Rows from block 5 of the image encoder of a small model that answers yes/no questions on an image's attributes, named by matrix and row number. Rows with one number belong to one neuron. Each number is 500 + 25 x the weight over its row's rms, rounded and kept within 0 to 999. All counts start at 0. Numbers have three digits each.
Before each neuron's rows are labels from the 100 images, of 14976, where the neuron reaches its largest size: "responds to" is what is common among them; "colour at peak" is the nearest of a few named colours to the mean colour under the peak. Only what is clearly more common there than usual is listed. The data: patchworks of several textures. In brackets: how many of the 100.
# gate: MLP gate (encoder.blocks.5.mlp.gate.weight, 256x128), inputs 0-127
# fc1: MLP up (encoder.blocks.5.mlp.fc1.weight, 256x128), inputs 0-127
# fc2: MLP down (encoder.blocks.5.mlp.fc2.weight, 128x256, transposed), outputs 0-127

responds to: white (100); black (72)
colour at peak: pink (46)
gate.213:541533498570514517484482521482493527503481508479523494502549499515518449525530476499509474487496476530544543480528495499502525493448526538527490454489488533526531534489494513465482534487438494490488477464492494527483487526518464464448497484462490499500511505510478518483501509529512503464518531481473545508516502492477524485478482519521502524474495550473532494485496502488441487513471
fc1.213:523489505505494532515531487473494473514492476554522504469512522550457537486496478502557518527527496512474475530524519506481468500506483438491507509536529478493470540489532504503493516495512472496517506497530514526510475507465463488505489534476470524533508510512491478466480467503458469521501482462525480466481491473515483504488470494516525473519506441506459481508496486536542460466564
fc2.213:484487511495472493476535513522503510528470521510503498487476505544458484485473508444486479459508513500504490513451479521500521486527498468521476493493513489501519478492445517536482497514502468484473510532470519559487513486485549527511441500466532472504466535539532545513537488492532504526478527497506501493495553505483524545484502483508490500518452499494453513433518509486501493464467

responds to: white (92); red (81)
colour at peak: pink (40)
gate.82:502513472505460470504511459499469491535537472487516511480495496473469531474510513436457472507470532509512475477547532500488523505500478538515484503468497483534488505469474470477514465516496550523518510467499539485507507505481488533487508500552495492470512501500560526493473527495522495513507478576534469531534459529536509493504474489487487496498531494467519478503503501538485479514453
fc1.82:516480471470473559506470539506532510519509462514508520512485538470529479453487525518476466503530513505467507527511502520461501512502478494535463512487461461519495512505490517485526477530484477529488471502492508437483465485476515528471521494521525499512514541519463522522517513516521447491434502458532497534505497533496431516518499515489492506487473497556507500475479504500534518502506
fc2.82:499508478507560536472497479514523533506510488483523524517552481530524530479501517475495478524545527520531573498504476482524522526509526479522523547465493507508474500489517464485527500474541520532463479477485525503485509508502509458447488481527503510528515510482464531460505526492499542479515494520471511495469435518501541504523502469505522487500526477541452512495520493499506535490476

responds to: blue (99); black (79)
colour at peak: blue (36); black (29)
gate.113:447511466453474499492490515478480530465526463517501512507499554503491469479518477550473432549484490492485470473511546482489526551522505526472522480537545454485525496527500487488519537514473527502464501484565472481495520513485485517532484482501545476481509506523517538468524475521516488480502490470514443472488519522485514477532517502512493495486503516507505502501486506478489521507483
fc1.113:489503506485540484483453508485497456485454498552507477488484515493485526488454449511536503504460514538497485516529508455492538519534513480508469472488517443492508511531552481522540504500487482515472542507484505494494505457524491535505499510527491525502502539468528481479467473465555540511491494497485489521463515518489535483506493503503503519493466542534531479510464507488511473509441
fc2.113:470508459524560466514508441494511500516505506492470511541483551496520494531484489533465527483536496503481451538506509543476462472498487521503455515531497496506507529468472525489476504501467512500502455518469510510485533495485506487494523525527458486543455512543537521498530513567480481507524472458518540495533497485498516493485497501501502504485504517520504517467518447491493504538494

responds to: yellow (100); red (99)
colour at peak: orange (81)
gate.81:485503557447453477481481498461474567504490489490520481506507499508474493453503499458529490532522498501543502514496455491511525493501498503488486491502479445549492497516463497521528536499520514466510543542469512520474475478470506539493474490494506507505511488508547521481498515453521494471496525488484471513531467445536532517454498514527509478518448536500522488500469485486515500495518
fc1.81:464513521464495531497506505510514483499494512514510511493526499517522533505495473456485519468533493492468479498507515548475504517494449492462472506512483517484484485481532460457516529504526500493515480550469476501490558513500504501539423486473527499505509499454539519454520516535458524456503536503506481513486475442501520483498490494518488504571507479515514495533497512459478461491484
fc2.81:493501509488510484511477446467563507466515523451499519516468502505481523445474476539465496504509495505495504452499474506490464537479487460496524511506489496479498494463500514503526497499463530507503491476520511459527460517504468566475497501447506489472476548502536455493483499480507523524471490522529511512524512490469533511477510537471479502505506464540473533496451473494546492484499

responds to: yellow (100); blue (99)
colour at peak: grey (85)
gate.248:549511449513520479519527500488446523510529474481506497509506500490498491502492535498520515487522484477495466480546526517524485483495469476540464458499464488536538466492461518467480527533569481532534487479450482480492534458472510501459536537520537505530481522471470492483489485468514504485490484508496505494472501522492521545498488511494492485511561530476512508514498516538491504471532
fc1.248:513491516527526441505526501476467501511524485471503514478518471482510522554471512498489497482473503525466468489518452536517490476503486483487525515448480435516469464489515520464486489509558481538533500491465502472529525465522504493488521489533490521509466481508507517484477507483485478479509483532490482497488523534530491503546522502539520511467480476503555522485480524454525530557505
fc2.248:493522505537477513489520492473494447500523509514497510537475455520504487485482461519510494482476536485488543512502503464485521486464473534469520527475458568530465528517558444467500519483528522459503496487494538494497514506484466487494505520531490513522531552498518527532502546487494444494521486478499501466503514503486507489512513428467480491491502487512466491496485457522496527497505

responds to: yellow (99); grey (84)
colour at peak: grey (95)
gate.222:526509506531498525491481456497512531455518497506487487502504503512483489501458494532532489460479500462522476499494514503526504472447504498535520466477553495465477492479546499458499559493487494502566454509516456492537504513518501498486485528499532497501467503532492529534475513465522471483528464474532508503463462502497474536501546478511464481482475514513472478513539500477497499537459
fc1.222:473536514474505446512494521467479548519494513501467507482517506549562523506471536484517500496504484480503474456560545504495468494460528493526494429579533536522510485521482520524465543500487467493519504505494502544481459497497499471479517497491490521476512490490491488491500516523505483531501509522531518525483472527482526503452500504476527447512488509490511484517515470501491505507480
fc2.222:510489507481519484464517523510547470482513536513535534466535501491500504519539499531483561511530516529459475517514478514524555503526469463501532516508516513523535495501459448470515509512514518478493474522447466523507513482462508506486447503478530498540479506507501506518514494522500565512498478488454519500503484484490545481511468507492535448520508484490530510473545515499482523523506

responds to: yellow (99); grey (95)
colour at peak: yellow (43)
gate.221:513544529525486530471471496434520485503509478537494460507500468524488480486518505489496505469513480500541483507491487470468507511469445503530500491503511453457485528490489519519522552511456502495501474475557494483487494527489503531522499538484501502494481446517486526547541494481523501504511530460524487516492494531541551497521489487444485543489487524483497479485487520532510455516470
fc1.221:468509511462500530527498442525489496510486517489519501544498484501552520493468489471517510498522520517554492509502504509516498516470501488471462492581485508485482433454524512455541468546523461481505492476519512489499488509503503471503546471500497536546515546494508537515499465507453495497476507513439529457485517486509492495464496481509506532519511494491471498516504467500500484495495
fc2.221:507490478475476488476558500504541520488479499501510501510499497512473492483509484534475442564456504509469458534511455520501486506473477503532514486512507528494491496535497492489513497479492469474496513495484469482514522506514507490469502482457499508511476472474536492499443576515477539525518521457495535489498436515523463521500521474478488511485500484531474504536574492472515496499515

responds to: white (100)
colour at peak: purple (31)
gate.117:554496519502450525528493486513467516512516501531508491489487520492477494493531527503494469463512528547474476513529525505460517553532538522516515486519553494504481500480517499520479503539496498474475485516494488496543498486464496468479487489525533518490471520493520480475474491493524444486508494479482508494480487464502515477536510515496477467449479515489424488536452557518531477496542
fc1.117:554520544510502458488528516494474498477472507551468492498512515493463510470529529461475511541504539498484486508547509473463463503492513517504532547533536480523512509453466516521465495481521469451465478527503483495541467512477515494507471477538519488519481486531501517480493458510484438497481478496513499479498480510491527490543519520520495524497478462498477504504519500505485494460556
fc2.117:508511488515487506558447482530507509512540551467467524518501492461523476533507501478485473461487496471508532518497489523542523455497520471517510466492542481530498510514472522499484464524517498521535458485509481528474536529487465486468455483517514496509473456485503502527462501504515541509493439486506502482533467508496519503514496496498529541499473472522532503507475451491470517535457

responds to: white (100); black (78)
colour at peak: grey (55)
gate.33:482507490506499515478483463496498536503469493505510485497505496481512451457543525492465498542482490526522518509478512514492528539504450499521498520535523545485495553483491540495489497492463567490507516525539487508505477538484486499453549517450532531498550520493523504452492488525487499479522482491520479448506485505466482507508521513495457491460468518479468473532484470518509527491460
fc1.33:505492544492529512514493497490543473484527542521456506553500515491526483494554495531500465499468498528472522517472479473505538473493465512514484535511500499499511490493441470484465500502494485521511501506535535527503487555502493515484484512482479498494464510518526532479479480487471429507478444499522507505471504544458498491489493467452510548512485491502506539555519479484490495539475
fc2.33:443477487506458451504493521528468497507471480480488505472454504463501509515511522509489501495501472516546493488497491517481484484567500474514546520494541510521502466523532534467541529511511517507519519535495490495509500495454490492475511518473494474507511491476536486556509587523515525474451509507467518477502519505548481457503488509527541493502523486518518515502548507486483485516522

responds to: white (100)
colour at peak: grey (61)
gate.202:487463511496493500474544504537504520478514544489504505502497533527485484465516471530466502449508517499498507488488454494522466463480510512506487468477514491497492500500502468548537565529503500464507506527540467495463540548521506454538491528502503463465500513516470484498537507479521521453538468479496490515517497477440518497487514532507482489492511550512529520504517472486459513529461
fc1.202:467442508487533543518501521500448478505522544504492517509504507498513486484540511479470481471518483506492479502499449500510494488439497502488496465492498501510524446472496494534493564526505531509502520514518501472475482524513460495525509473518447520532507506495471455485551492494501500453526535486495522498529491503512459507488543531494483545521492515529539519471516515520458519550488
fc2.202:515500463492448513472413523480493517495510495494526474491485522463513483501491458494487481458488513485501544467494446497494508460482465497520489507495521487476482494511516505473486515522451480525507483521506510487478523542522507522467469482548487490478516531481493520515401494512522524523505505519495536502500500499498489461477541496560502522498492517523524486524501544484527477477487

responds to: yellow (93); brown (77)
colour at peak: orange (42)
gate.30:475537505524559494494519460466484520522488459492582512497527487511513508526525506510529545467508466483471493473484506484541557514514478477488482462500521535508544515514467524462480506488500491472495524484486522470496491506521493488530527505537505523459489512539469487526511513537472494512465500509503510536526523534513517504471497526495489504477503472472448497512464480527444490468483
fc1.30:494550507530479497498486463535485518494544476484473569488530477498493468504462493519447501475501499480527508521502521492519522479533521522464558520497538494515482496471493526503476501464508501488512512527525494456535524498457484519509478462498490488482465493484501451501521525509501501497505501506476480517510476514504494526519488523524543462474566480492469535534426514510474516504461
fc2.30:499517489491499519549479510503504479512496519509520523478511517490501498504530510534461503502456474500506477478495522487520490519511514523486516526530494459444511500504532481482490419523547511535521503472513496501466511486556477484498487471503442504528525494496486499482546551513487476495482524475477491540492560481477525471525504487502490538468461495471508464487556474505545498479459

responds to: yellow (99); purple (72); triangles (29)
colour at peak: grey (79)
gate.41:475525492497515530515501549500465520446473493448512509461522502496467522503461505524470497506464488455525489451509506504533530498494498510510555563486530491509453513512552453487467521499528501533488490479508498490488485467510473498494497516545495505457464496448492473511478520517493507527543492523468502504516533500516481472474480521458498499498485468498508505494570517527506491521509
fc1.41:489531539504468475476544516517520530497500529484531472465463493482476516510514492518518510504517511486484482512493490525455483465525511533524511512523512526496494525536513502486492512546506529476506529462479492512518507479524488530426465540460465491481533495452484486482516515475519479498478536487494486485528476467485547496452482509470488483489451531497468544553479538491505541522490
fc2.41:539490485517526556485492499493497481488488481510503469484456490519492498520491541515494530527500530525487469543509493494468518518534542524507485522533461461510492519474500444500528533464504478475571499456471470498475514500499548507473543509493465533528509460477492478466510495499455538470487465536491463501459510524515512481525457507530482518532491500505482519474532495509505499490519

responds to: yellow (99)
colour at peak: orange (57)
gate.107:518491498508531495530482430438450512557540494449471533530529464473510519510491495475484512517487458449496511540488520521516557473506481509490481511460498481523496464497492484472467526499513479523532536483512469511514534513467515502508518504508510522539513518484533527516460492468514497480502480485475481505510522500518583467493507510504508501492493486515522463482498509480476514506493
fc1.107:493497503455516514508500475502510453524495504496517483496496494481449505482533511507500517498515513539454492514471501494448460541525492498489482496544505482476501495512585516501555492557473505487484480527495466536486508548516509502487509433487476462491498517553503487486536506517474532519494534502507483497511467513520478474507497485486557509525455523535503524504477447511499492497523
fc2.107:488509525473498483480498491497536507490425509511542483481504494500454485473530504524483538491547482472518465511514484504502485519517532519495514458525500517466507477475489526485504478478445493494498544530533464489491459523519530473509520486463514519508514495503502496490501505491573504536482483558491505497483492513462521508476498500529495460504493517492542496534541566510502431493484

responds to: blue (100)
colour at peak: blue (31)
gate.176:519516476498502516488493479505514500477497531498516477508486448481495493488516490479488519514519522455563468505472472477490463527457494495482480510498454508523489479483500529501475527540496556410514509487496463528481490527514502516500518469472547537498491508551492517562500487511470483518510486481490526492499467524485480531533489531492487493496489446486481527543492531480466525526471
fc1.176:519511493462473508506504489515489464501485472504541505504466483493562483503477503477529501507504580463501508468479505468485464514469489478505496492500541549501523470460474518494506546518537526468533487466510494509499518448514511522496520482457498509501521530533512476530530497466500508497520479515522542515509514492475497474483485560454469510537537523518470497489486487551474484528483
fc2.176:534507489475509509497517516527545491512518523509536470519496491469491482481457506491518528508511464512475476471516490513533510529469471470555520477473491507499546488510522477486489500522453528481476529501511527536521473510509435525517496484509502485480458513487500537520487514562528526489552555496526498512490477471478529535504501517516516520537502515541576508540509504501474489517508